Rows from block 4 of the encoder of a small segmentation model, named by matrix and row number. Rows with one number belong to one neuron. Each number is 500 + 50 x the weight over its row's rms, rounded and kept within 0 to 999. All counts start at 0. Numbers have three digits each.
After each neuron's rows are labels from the 100 images, of 14848, where the neuron reaches its largest size: "responds to" is what is common among them. Only what is clearly more common there than usual is listed. The data: patchworks of several textures. In brackets: how many of the 100.
# gate: MLP gate (encoder.blocks.4.mlp.gate.weight, 256x96), inputs 0-95
# fc1: MLP up (encoder.blocks.4.mlp.fc1.weight, 256x96), inputs 0-95
# fc2: MLP down (encoder.blocks.4.mlp.fc2.weight, 96x256, transposed), outputs 0-95

gate.157:512475446587460565522494499545516473485475474647470465557531527499563570571562464543563521562607595494508523526416485519487398557486492596512547516493465552501481575517427515520536540440464631560561595520474420465447550466498561560497445545496509477516491518485507412493480547549548495558
fc1.157:565542529555423460517491530477445495534414457482513473513579503464475562437451483553475454505490562502534535445406471515469499481575479504512430591470391593519426539549511571443524415505447569542542524528465392496427545522489522384521494452562496508450478484597473532433568560582547547546
fc2.157:480469577350522488523523484492380484449557436469493486538466479471498497473454554413523484532553386469470494522524447508443462549456506494467496446548553481523482394558518514476477536512519558586472463575527653544495453489490500523498494578510531516551587467598491562559513515550487411401
responds to: triangles (45)

gate.105:514462468500476493449543422481481547474442499569493516421475497532443563416443632440553600595498488481539564510403581515468547584578480459528535549404469527513567428535504493401549448510487542437464556527567468434523471516543573449459527509534451531484530501441478510524450504553567575449
fc1.105:419503450485534513493481424534491549504425530451438455517434541514501460536499490511491547553436442505455562498546412559438376468499492412451466495495613468516580481495487471457491532496553499480445422482462522452592488547473548621575475521495541343495516452461569528582482420520449462535
fc2.105:556510498583447458509485566505496432535500562539482437495535455506523552595515529526520489463559607523474521514455535556590601506566522513594491629395492413509511535456584511520468515518510470433503542477429512519520567417512455462559453438484548572477574532472508504480583586469461569583
responds to: triangles (79); centre pattern: triangles (29)

gate.149:427531538498440451532445472557453581559492513525457557558521588414441472497560560470498504527487408406438558528512565488506569485439510444508580532560447466529540540547559529504498530461422451523539452514526382494431496559494437515470505508421454447452456553460537411477429468512377574515
fc1.149:519355477457384508544607519426489421469571516397565483527496514478467557621503459461541447503462491508485477515508461524442558478534516499404505507521459507512521478408440496497464535480437500559474473477478580511613477518542520473544451463497590466475490479497466521456455436468448495345
fc2.149:435557495389476483443479514449571493479399528504508535450553445475451541483546593593480521563451485461494466470472488422499504403495517534599442474562566546448532504460487511546408447488381606502487520517557528432497417493428479488472560522498452471581590423519584552493528523509492529536
responds to: furry (34)

gate.47:561499424547472532614413475440531450467524547465575529530431549455631434479563527499505471408456440574501500434542422502450486461467499415408469460539558544467481480596487550499511507422477557527468406474542526516517543506411529472562504547480558471501466520523468510560506514560497394566
fc1.47:513492501590574528474588523484608452501417536414492434528504484507560585496490511521490497504472525498514498390527550519515487464509429498499463513429501474533555551438585508525508502388540504402460491401471574440472578478548592459555437508478609411457523497428530403543467575487474488514
fc2.47:479528537454491548544541432442446636561512474555475570567513528594487489506497573414510470485579443543518462513466455512436513513546483551466601431471558556491534482412514502470510542534507478559522617536496428537535458556554416530584493561529470485491425475471553552472534414524569581425
responds to: furry (30)

gate.204:490469559543501593507485461431520433456587526589437511531463473400505460592599445488414552509482553507445453520605502544494435578568466532487523422458528489500446466429501514572512583497488514528425523459559506537516454473510471590527532489471512455491486443515457460462371475585508477603
fc1.204:458525511410428530462372499558431471500446513440462455571624537555472505543414509436522395536518441444527477529449383468525419533476470513494396473503498510583541480585500481561498409499481430451547601528510470478531510549529536487504514499490474465516499554424399521500458471515561535480
fc2.204:518491468549529541455615540396564386568547512554480575488496412392513502552523502498484552540515560452508416519472567550506539467514473537521528452503440553447470511331525526469404628508543509544520496448506473497451459484500423423554505494501512500516518482519485482460513593518529452577
responds to: speckled (41); labyrinth (30)

gate.220:536483527569384483536549532405459499460481512511515528475511497435558500449558620494477452475552457524617574542481534496485505483558477435523439547615534545473486461482533517514497490484498537513547531568539542498550429549340493495574479515541612498439547549567596480418518479429527505509
fc1.220:477493552536560456518425524563450523556564468455546404511531505488547515561487519606549496536518437520574544505554527477490461519535430520553469557486446559533544520476429539446442474435505517489510424677465485526497545476549459545439511495516413393403526490469540486492518626591470488541
fc2.220:478489524372545564500524488465552483586379550622491555440438458552497452509403401519513447537473552485412490480549477546510456528499480484517579401481522439536509514497502468551526541478534511441552523533508412465452476542499496468459458517534564481611479475492570517464511352547495438507
responds to: dotted (50); studded (37)

gate.30:516467521572511468527541403467515491561403466510528536473472605501522505500456568511503566553524457441522374488486446488584482600500620468515465470488522557562498464505568510459557502445551506492521504522551514385544455548441511425468467428490618507476513525476434520585450508587571450567
fc1.30:539561537558494517567483542501559420512513424609493421486499447470556378491478485556468435494490596510578516404553497445642437549542500551465620533507490429477485584450508507537440565553540428489522492564440508502457530510529467514483486508551525565451520557495497498510495616541503497551
fc2.30:529473497448435544508478445398439443379521503502576589502508494442422529481509482552608515537521508486487509478479480515475452480488429436483522399526478645514468526643474451461431484515512573476543500483476547469453443475494505453525639481553521511571437481477453497546491444455590481492
responds to: wood (28)

gate.0:485559533609518448492562525474478470510535516495417435471483414517513498461320449567485528577612380420541485467441503467443470566544477480517516516568441468475529529529477418477591500462545529521500490522475495422454490417571470504549481454560470530523406526530529499519501510521507557403
fc1.0:515427512502475604541513504495534466444557478547555424477472465479473495474517491556537521444446508627534521520490478605560576579436405518476547546492617474538497482440582495494551447530426561410495511524529467521410486511478512567468622523486447628447478537478459551556538480542522458501
fc2.0:521486548469415446479524404481506485420446422492476528510493581391562455518557475569524585571526423489527513499555490525543479476577544454473555554556498520494567507405559572458392539485543415415517526476491531461529515581504520519520566466411460458518614534438463610510508480542497490501
responds to: furry (29)

gate.54:500504492506512460450433499502595425411581480505593536457479569457472465548579471512523402401524413536518522537459601476516515534451553487537513532508488518578565447338525564438398496512516457530569474526569529492499507523490515524492563579560471565462475478502581538530504588548535469507
fc1.54:559482568442541490555532479496516469474477526455599528451483489532460493509623519488574523571462574486549374492482468558567514542536474428478541478446549444541615427414542477476587450563481469434538501437519440470457457535532518528517520617498546505456555534435569584510546525545532504583
fc2.54:578551439561487516546447571606512398608539433530500548517506518459432545505527610507421510469441510559490389521536529430565492482442495529482511515473492491479361444468568484545459505531431567524424491544455542527535537513523514492480540526508465522537484554628503612460451492531509504544
responds to: dotted (52); spotted (39); centre pattern: dotted (28)

gate.119:470447490497508422541456537491478520582584494437538410455481505530507472476488500577523560417487472531526434589505399481593583459511504561463592529507498418508488503456431474464439518450456439513551478572478476545456398471583576499482430515506480500461495477577494450561494634543435420545
fc1.119:502423505496464470443575496560397546482470545481568477496471460492587497540447444502464499467533427507478582409460581502470489464527536515546559485446553390551508571452483484492522527552502580453545512457424492426438628499547407405464442532536425541542497502472540500497537366506544525470
fc2.119:475547516514503566524444520440457500560529438491475502516466574391498533501550487489523387488471494537533526497541446508493570549456517552420496516518499540534469539202505489530484501534594465541526502487518505487449540466454566530542503484523562516577550463531498457450483515534450477463
responds to: plain (94); centre pattern: plain (40)

gate.249:484501564533536531542459481508495466462423478619563421451486588571492459521542495540565543526554480530459458507440559443499504634418512469467541511513501502456500590523532364463523486505497634540481525540507513463410548460490542479428489525547389582543514537466480515526472443565567512435
fc1.249:492463575637506454606533517514525415423506548496537470499523477467452466513526531528503502463563495522563560426449651495529546564475517489516527552432472522495406586533469454469542457499404514503471566630534449487481507425533545431431526509527432515543498493458503517480543560490607550533
fc2.249:550509492473461454485504475506439518532593489461492600463502537553577458470482539551474534493546557468509445638632458451465482434599541532411469451541527540498552486477504576504561558491494439542563494469504501517498398528459482593613508484531484403445481550560444455544483492589495442464
responds to: triangles (73)

gate.174:526498593471489482586487477490569597436462506510571509414547582489450492516546497527496614438522439547546506537535445501531560465449530490511552416460469484563552623519468522421448447420446506533421492529501485555493456580484433539453490538548452554411491435578503460540448497476586490577
fc1.174:499519445440467511548421516453517527504555508484445521478533573468519516501472453551513422422337422529539418549468433463505409500509441498466487487554442570525489410545488572469456486476523492425469429541473557614548490472453564550569496508497550507452568520539558513386495552523393477489
fc2.174:522420513559525499474533491499589563508437506499531476541476449497495484524451459469511566511579490469459451448400571492516520478547508516515471478530522506524585592688530577451491486407409560499449511515507466563575472572552450489468467533529509585474522496501540500529479573374575574561
responds to: plain (99); patches: two (54); centre pattern: plain (51)

gate.180:441517550496547475531471479582410487486600552452437498567497500520496497616488524450471543449679405515527460508489479510497464524499430500439591438606508476550502462575564432508517497551512533521501580589479510520552435501472445567430560578474531493482535446481553593505510520474511462487
fc1.180:413533511617483534515418455570502488410467530553499507551450483448481541472563583419519520511515547521411494478482366475510487503416415455452527431506489483543548566583529459553531361493533499535485533492533510532483530422545552566530433612471538428518506589513509536499489503512487448444
fc2.180:567395517563452477425511463464577480557540548446572435445417537468451445526523433497462563559376418460538466493457529517493533499512444487483435475489494481490563511492426503500444465506455541478508522505499524429504408443551436452485516454512460487400478557498522430491569486421566412636
responds to: diamond (28)

gate.151:602484483456523558577475477499443455526527521524488394425551505478551532480504540505580437500446567534484459568371436472521621529511517436497578526527498484524502379558560466473483503410407550485414434444480500597520457514525513440509518508531578539519577500558575531513518470556464493472
fc1.151:594539451502452567445512593597383551570503549476425480481460466473589541494403514522527374564530498571555468511419492539524596518538551479509496500548567559530478484555472546479529566478483498491551493471540550495440487483513521516523540442540534482538613430540544591472511512411550487437
fc2.151:517457529562479537482454518496532547429528591485503541492506523553490440467457541467523521521466548508563567595501466488580463615526470431477514544460445492527527430211444483555533547460552498540497539553538523516535505436502525463514525479569498469494461538494482517520526513485428470525
responds to: wood (62); centre pattern: wood (27)

gate.25:478461473566557510511523485530489564519459554555461479491520371592383486539591477418436619397568488467508506486536494522546448471578433444444525489570539535465518509570434346482555507486494543442530517506493490483473433432519548480414546567469465476487450478437495557519538494485495542488
fc1.25:539555477547493461528611478494582494490664478475512493465456453525484506525651455429441471376518485484520501439572488517483444418510461563494482440543622509462477472485397521457492596534541599512500513509488491473567524500481531444502530439483504551458478510512503460591466476544476421496
fc2.25:379423480515411425475513475531506471454456460524463492473463626415505480454506477499476416495428546483423480568433462414485484560502549574511489566475467492460455468391501477497516432496500473519467488570590494487517575518455511445465504447432413583500361522558457495477463524492443424493
responds to: bubbly (77); centre pattern: bubbly (25)

gate.206:503512428517448468566407454526554514435514479604445474448475457547596444573610531445448515567437534518494563467518422560464432535451610473525462427555530570424434537539469491486582513560515584498451520482553473483530463453463473562536455494473443494487463505501525530517490554445591510596
fc1.206:519414401540578521502386517548514499573590500540489481388499429545488485491565487619506539528511541487533604519506488541525490489463414546501571462491423448500507567507523551501458515444482580614518454432550497481489492481430446579534452520449446369465534535513485524546478522512429528540
fc2.206:524491515515499514537492541479561548440492478454506452496456650518433495545442535533521454430444523467563545438495444467542449472579425492574536555526584461549555520483457410521533416502484517524506465521558504547523460524509524509352448361549435495461378544510532512480485465444534578461
responds to: bubbly (40)

gate.94:540602516473540516523551457455476503475371590431564427558421499560519521511557535484457421466455558482533569524431569551491444518552467587500498510451517545508402471526554451434583482481459433483546468472512483523501507467485533508488454384409516421525451493527495601482484619476460531535
fc1.94:465542462496539473604396497506517534514393513480599428510517501648531450495500485441421501482541459503468501495413551473388549512458462500513441539503520565466492545481509542525557421521549504489584488444465542501579515538608429517486525419617482448526507413496543515538457464500436497556
fc2.94:581581456435533606452530464461456462496530456472511455452567522547510480502532550486516466505408558496443580579588462540478401555508505461472519592574545513551513558547493504469447556473563464533471456462576509467362388483473527529497500528493469563503569513484467439502616501504582448531
responds to: diamond (31)

gate.36:493498473542426474539546593516574559556518534541444433486457486513672484462525534504499504493507516482496613507519524482449491577488494528543502428432553546522482502514471428535582481526482460495506459470505533503546385544439543611546503528519503546554540498460475648488428557522561468624
fc1.36:515534540548420558456480556479538478459502488488487570566503622447478500530466472484510430448535425439478550449508551453509526472470550551485524563583483474557555531384503564478405545402569575458522486542512459503517604474507476372498498547468488460360489539457494389521531503525520515466
fc2.36:462455457516504443475587426480475559482512416457509578521477490515538494527489460467608500483458471462425566508494533456432552484487548465503550399452504517422484527715580459532504506517541407487527458518446508434442529550506507508566510482492580453513548466372516521516557543502538563517
responds to: bubbly (40); scaly (30)

gate.99:490505447591504455494456496513527419430437472622424486488514517548522488478496519459524504566535532541567499502375571472487439613486550510489520510430439557427522550517465499487492397446506510557535522521528506470461548424539517613473515461507435560428540614429463530589541470491557588509
fc1.99:540458438437589575462478404518588571503545489508433593503549564513508521476546529457478496534519510502436456501606524556406516461502522464452517442594588473483554459511562598496496572554541419494521443444466540447555460549515501572558491523536437444497491388486525479548417516483459420521
fc2.99:497589501576462473523411632460570421480428554481456508497540411507562474566562495535482478513468490523531467460426527427572569520502466447600514516481459458534421605517557526558531450393461457445467535446524482529465529470504500466497507458416542538469470495435500479440558498450517623549
responds to: triangles (81); centre pattern: triangles (32)

gate.191:431522398549458493445519574466587527493445533502466482507447500414553568510483443479447525438551379456484476403460545449505438507453528555497508486474463551503512556455450612496539469460527432437536459498471543566553571416533473481516464463495463515422341515531432425469465557536530532513
fc1.191:526502488467517549543403505474589566433524531596521499500487526557357387546474547525535489384443492527476530530463492462501445429515494514567577530545491530543509388459528539563418467373531491516441490566524534607512479510437494490463496534597530540440448513463495468462487536555548495523
fc2.191:509409569523485406451433486523490469424448499548544453511494575451521471544539463490512462394498466517609476530501434490539468458547494520514402428586536595518543568476473548567506576514529528476482493488424347505518515509545542513396516536451516545417525470449518562537576503443574499456
responds to: wood (30)

gate.32:473473425487481538443508534495539453572576512518508603548568496612475476466542452448561425466566539465539495516529469462575526550476484436494495445501544342596524570483481428584487458493473456479490493486462376462483516586513467488493407504528563552497478522563450543427444520437518420485
fc1.32:531557586541522509524438530530526461455419459601518455536584482542547388517498610591476422475488515523527489502491471477525467454559533445516488466477473498542470560599526502514527513450468506541552487511595410472540461560509400487536583544570587553445412522494509490515572510445604571539
fc2.32:566411555481452577465535507586498565488568564440490471523546534523420488526473544502556576435527487470473559619499529526597514535483537540535415560553513464465564567524577476493549511553516487461567649509420452571546586507559555485486504548514443487528559512449537434550546552496519492464
responds to: woven (47)

gate.58:481455552446469443526433504459543511520476437480495506492601415513423351436554433501479627424482481536523443556510416507625605526532443535468502543466466489453447458501551498508437526473473524534485543539494454577447414565510517466404462568457578544475517485474522520522478553505483491555
fc1.58:479416463510462414489568456546501522501556503384541488506565467541509443494495424459494505465579438519586544449550531475455490519454547629556465441507563456433464530499489519472493536636494518517445513470458402475486617579455419522495574457520496555529510454467575465497519414525540490424
fc2.58:479459492478496489508473466465541448465476500444497518488496558391502435506560517492508360452446492495453533526501470468425559525435529469392471525451531501437439446248519438468527446519509407508525497523481549514477551546461488470473524548535530527513461447474486486432504544516458401444
responds to: plain (58)

gate.239:441518573507508482553534483459493521451525504456470502546485449492454468491438476462498470427474507445533553494465505529615431487460444510448560458464555584482551447433438572590410512381515510516438465542519473547636486633472492526488511552578594469514540529468631566496488487459510524522
fc1.239:533505448539542554413459522447489523472546562442494490467428568479503558470498520508477563563460494503494506509539484513497500536469588536511469483502459383467560555401520469501540516514526424459533567359497542571630594415535430481502496489459483569550444549556439382529572491470428473524
fc2.239:486534526486493467407502447522385488530536523538573490547509520529652509588469441448561457473515414500630457510509538578483516501527525521509469468618564496477522494544412538546453466520495519454475534535492422498504569500469530561557539508485389536443506495516604590594484506487570522459
responds to: wood (95); centre pattern: wood (32)

gate.235:494410472484468545531466495414560461417454478551512442482473533465459517561566497479522524465553580555507395415445517582419545486493525485453525525485508490466468517604555387404521585585504530478483600468511534454488484443502560458531433517463474509512437407520481448463543446562615486544
fc1.235:449505524509479488492517471505425490537588462449490496481414549535513436526485490516483536556481485520498530602637483485551511491568516505482468423450550404513564386473454610597547461427519454497520413433547523562447558480538470591475534504515567543506552578562458474595528478498444548430
fc2.235:534492501553467605560490515511517405490466526522486438526513520529502486559538504476487462427557575487473528439363508532424540540489514538609471525463457443505473583636563393469531415513529502499527610579568508431541522505495508472449488493485518565565464441443545524394478458464491469558
responds to: triangles (84); centre pattern: triangles (29)

gate.255:545408511397472529558462453448516445488552490519538439403559544511478417471648510544484574466451605533500428543497423505621541478485499441464508513469514476468454452451566487499486513478428500482440509468494398516427540478521400509499444506533548481485490541516410488538556572555436443471
fc1.255:487537551441566482475437479515576478474454431627466500504449503562468465486563504427481515469473572511434519549475482503536462510515510461415495482505465548484475432469505428441559398422520554474450468437503508558543428453477565405518468557472473622510476547535430506578437542632458497587
fc2.255:470517501549525499533505471502372481560481544541490532557512481571496528521603443475482606484560497462477447437512502480491491460577504512510549476459485546531528486784486569521506522510536494493486534456503440461476554569558481447496524475403485528503475497508469504462520447477572582479
responds to: spotted (40)

gate.50:521494511486495448562453499424569556472587480456565515503613565563606494478433450506466540464481439461542383578533448489557517520451492529552443455624525545420514522524443523438510529504383404502556540593501516504477462560537535508438519498499500459450569483547489474494490559481439536586
fc1.50:496455509517616558387514527520467483504466570443545602469422402505425423462571569524487438476434450517521563509515576499463451509513531539494516522416565474464507530506602553438533464498569524484395524444522481485501566578434483458537515558467525549525509481513486550521583410584520560448
fc2.50:450547504526467500514482471470451470566538488480518549530472605510524584588567497464480433502439398535528505511580483444477595545474530621508501502464493482520447542284536463529429465510563455492488436479511507497546618469509478507532534413556470527518550463580530489454458524546510539481
responds to: plain (100); centre pattern: plain (61); patches: two (51)

gate.20:452516484495533492440543551485406532495578521524476539538460573485393506537447449565487459469490517490434541486514534490499550587539535585498620525474440418577588512444534450500506592488542417441542489469460563555457449502476550557424483490487434503565422541436359488426531555503483517495
fc1.20:529417434469534504394498520539431567528435524614432543443547465507392441510408493499504620476462490456530512560445497484493496545505479577562628520497457447596572467471526468572475457470574505461545508502472597498516471553480433471475561532496445573492526496452516493457491441481450575473
fc2.20:494505507470489584575519469460486525543615556484592489476435521549626493490542496459507496558498474578522468468510436558482487446547453463460413478537559506530419438556458591383461574370504538629471510479568491563474467509500536591516491561499436505480568494532470447507503518514562514501
responds to: triangles (85); centre pattern: triangles (29)

gate.6:561538496413528536517562552454500577516440442490504457559603501557522444462484502560496518572497551474598538484466455508473455456489492601516464576526447487485562483506481621469495465456615437468498603458437541464446514531475409500499533496567541510412461517511421569481588513539508611461
fc1.6:488463488493548546505553558406485448498516512450434540452542505426465484330454507581533566472530502600506457473439565495484520525522527526514445491517498531461533455506550476498483548514484534565514388369543598527522566480468450460616508527589457586526612507483504492562518528513459534467
fc2.6:539510458516431433546506397442587554476471560537555449485513470464547459489595523512559486558434537572525479536545546452643528433575455527521507490471487498496614450445510559457465495469509364570466490499515432448521542594552526518449522487549445490496509545552548466459562512504478492614
responds to: bubbly (43)

gate.144:482467430475512475341551441512481599585536507489453562492455474559491585486514499502510518501430534456562560480525506457620512528439446558498538540436409452485542546432541494525462465494497472386466483509462423500462492540499486451440490530372530559554563574514518471450430430504443445520
fc1.144:593554534443490474488532516562511450443466617384477471498524494553484491467533501448519594468472428422482475582513451477516612506449532527503428511540513537492536623529480400367453598481477548590498460507541494512568455526470526481460501462542498484561506515531506531585543514443542411488
fc2.144:398543437540450555590531572493455539486377519587607513582467478461569395541427492541494470526551535516431517469562520506512497510557498478489574451482541432542562498483515597557587465517447458478489520505537519428512516428535493456517525464486575547522433554521518516402545409467485570511
responds to: dotted (56)

gate.160:519504557528465497465519496627541443483467584463492488514460480492487427495490478350449529421468420406444495505553462533503450497459460588450472492519574538554579482502457441500464478542576489497555514481472549460478504487489549471525556563497548581363527606473450522548437432506569452421
fc1.160:471442518536534491492600515487533549578457481515544493469431516588490492402510525438475605436493521451516443522505482525515590412543470532441567585420638552507506565580528435493463493472599522468539517438497583470397478466586477442575499481507546464517511584492522517489522492508513415465
fc2.160:523544489581487495557440575552513604404471556523557499555572528451474524487499544526506471388451456466471459532555506454569439516535486562435471553631454476500565580437496509427513537475499435569528479584514540506494483559469591496397506533503475485466346520513469515437480469557493508526
responds to: bubbly (93); centre pattern: bubbly (28)

gate.49:544539544468507510555530545521485440514612554428414409528448479557536453503531446398466509493505449522530505511563471490524524589522407570418505468558444525371482506437484512477468443598516517525447469528499514499434546478508407564524538501483509439399614564468471451553479446536559462457
fc1.49:431533506427486587411466524520495526464482517459470525557506563508500467541444466466612436485387497578563450454476610454483436569551510516463499482547484508438543448484601488524553454467509429504508586602544513544521553437475564567479441457427453558441438500506525491400531491542479572452
fc2.49:525539522574530532489544501477503413585620453464479495547464495478588548485554505562433498542628487517546481599543516572513556491440419462520462437474452643527588515432392476543538574503485526500455403450444528467510442485517399512564468543562497498510542532491492510508526537495489461509
responds to: speckled (71); centre pattern: speckled (35)

gate.81:463523457515542589507442522551489482595566459446476495494505451609458516468532467490510503443524484532475452561529361512523499504453550433411520489511496500470425500478431469568491512546509501557567491431528478529511431396541454484514502492511489485566443523592409496471538710509453458479
fc1.81:497481552518475520495535528520519506457506519550440559529491416469573479489450503466497522496482500400470626388541468550473409482434451524472594432477606515545502544540464468501455520487515651436503439507505519470498541601466569514454471528516511457544584470448587520498470387565564499570
fc2.81:468498509498513520527486570485498522547527519513481459556462515408501540459536486429436404495454472507494493528591499460491495515466526649546419478527482491525489531293460462474469479491513494581480473506566504505485409407461633549502499498469380458453478480533538391490453512495485535453
responds to: plain (47); cloudy (29); furry (29)

gate.205:597606470463423575524511460488502444431477502502470417494475473546570450461467567435471457507536501476407487484498535463487426601550513448549476460574524427520500552442552479495531461532489494499545411484514503454513451506521407513538563525550490589504457555365379539556477488580587501486
fc1.205:407471575564550563548460492406538567534523430534418458466476480480506502510415555498472453522465549538431445489523590543418422574471472427451556526439553534509476398484507472545556400520455494471461457467447598530423501451562580576501483462555498485507525513463530431478503497527470465393
fc2.205:599555514437508493483550434600505446473450486503540591524568466519567416503485572525526447449534497456514494491482502479507538536532560458528555437583494591508509584364519471489551556469586516476468455536528479544575390562453415444466523570516543484513522507564460527473479495440628543512
responds to: woven (38)

gate.17:499512399495468576525501538508452471524454478477520479554529543503401518431427547421466504555496473533449512536428456408502521537564447547444470546503464539509484443589530549449539458476477500463450459405557460525558572556401519504526475488541563462495549484549441537455613488617522603608
fc1.17:469538576519598467557475430514508485404511484484504404469522527557474440461537514489543574462488582524477562526589543481589445471516525610504487414509517418526633558535512403508451561485451538535486502486424473522479509460514503543382552514537451484525442550474556472558568412471466507441
fc2.17:566515511495430513564570455496521408499529522489494540509497471481468471457484555507440422520509478520431464415507503458471476493458533529474468531460510504411453516737585523426472492570461465557486475473444481488451485534492397452495494501555540508527630503427433461459454414452545490523
responds to: bubbly (82); centre pattern: bubbly (25)

gate.34:556460445496496487457530472550566503598568557464486574539516453489576510508549521557502611497480464442528514474482537438471510502526468451475499518537462519472497469463416532367509522540495588598567493606428454526501523509430373451507490432466601532451554535541418459473458525589438484546
fc1.34:458502425470554507466467477573556518512461485551493517506583469515501436502374480367630482486480644527437434464437524445449446574564475567430570474531557552426469448466484486469493451508563479437470395483506502506495536452479565518518568463517466496468468445491508484455473532585533558487
fc2.34:419433537510495437500516555560505473479628419485452503469398532478519493514592472438479423424501449564505591511547465475530496485501519485492508481552450623482526483545521485527479462503368519483476440450435551473517573477481394507488530518522449490422493557512556613593516511512468462394
responds to: dotted (34); camouflage (31)

gate.201:438462509530524584430477450418436525497568435519475602561574463549536557526447465412487500582543457457515541570514521548474459535387458525529444464483471577527472506445450453553461486464527561404421515432445496524499573512519585471473541482483470505616503487413457550566462498565567479543
fc1.201:540490573459472473520532483574504455589549460598545513521562468437585492553496478506490545479499508516551517405537497408507443479493482431536553485534454609510423482507414510493453465488512458420525399515447491449489433423449413447531570477464610509420561523468470522425529587533557483584
fc2.201:455521471555519490519497494501423443505505494455494514489543483466426564473451510480476512519406466448478549601514531566494532549444424600403510547531491441391474529625528584525517502545476462578468554518573490506502479498523577573544487443499366428550552460549530497522538446412460499394
responds to: speckled (54)

gate.85:526439577481489521465426457551506477416495525475625461478511488504529467534512535604481498458507520576551500533501501578598447526437443375524555452537537527516582463564527530454493457623463553540510587536467492516448520561432454546438515529528559555464533430470567574521586469510499451425
fc1.85:376546514589471558456416557596542515501480497501426490617549494544526513492488486450465483440505498548457575527448529479496495543492519526457544454546484570614503550519489438457556455459513495377478415455528548466577573425466516429492448551520491438509435519477464568507484608452503582486
fc2.85:618490587507560498489471454485540464445530513505508515427469533542498573513560504465492506469526497587598501457526585502580476449516516477563521502423534419471507484538411631485507567557513629533506587590440436554437513534539462546571443519551487507469575460593516467467526448547504478493
responds to: wood (50)

gate.161:597450466444553568476503443478524561470473589593490531504463466505456501414502532512577502521478540443446565378485471449457458471545477490518550568524489560556576513549416555419577545525446655470464556574480404437524473450454459520445490463481487470453508521471460478556514552522565531509
fc1.161:541518450492491522533492473609529440515501396494602523603509365540489612536448426478525488421587580566467452443532540446496507465502571547412505533522439492459438526424522489428471478564507482474527456501464466520453429402556464455459511487503469525480454455520497433547506613496523525505
fc2.161:422582535480539496470498546414454492495552350526453533472419572529539509594507505515505499486426369461530543505511469437464490532555426461518477517609539453550528501449435574474470488479488490413584425500415532552418480520484505549540587493500503517500454545576521566567489455467433475485
responds to: triangles (62)

gate.76:529504509546481513474520495507483529557470497558489388606543472438525487491440536485400534515413468507654555509472562511530537528520563561459538545561522485580602564438535495478502447535522435411563465517517573514459502541518530590429405590373473478500504525502546492492526437535509504553
fc1.76:504513468555555550467511415442589528464626367482552552530547429506516580477553472526426463487473562450441471392455439510490482501453458598491443617482549491501473516568532547556539468505449538500498470390554547458573525498493472442492526587437419524505516483496452506539516491578510529502
fc2.76:560512527523495505510518579518551460533454577546517493601553501438474477446441501457508493556476492545532476608572482406464652530374492438559541460537402483560480466490553479485419487507465515504479572565459486454477462391501558505490494416605462485523537563447584494494491488553483528537
responds to: woven (35)

gate.210:543470449498521544575500511489522436475453583439433505528446514482598551518549454436413437549490457470546388533568469554513462572587505481486545462491539463471506472518553547526631492542506509509483463448556487500562508583499404538549532407491643519485527498514523478576406431470471524556
fc1.210:504464580553488513522491466527582478528593494579423519564494460461518512495569484483409537498631540466498559579529571505542526583476443582449550504440502513462493623416466439530476556504486485528491535499505463514432493493544541582469392451570510392550506457495528435532430525561490450564
fc2.210:535570428456499503497548470499511505466398473537568552519462467541491539577451550527560500449433510518434497311599536523527554450513460501519595454461515479532455511511483565439495471554578520530566538509540495451542433454505524448491486517566459557563513475466529601415575381500515546486
responds to: dotted (63)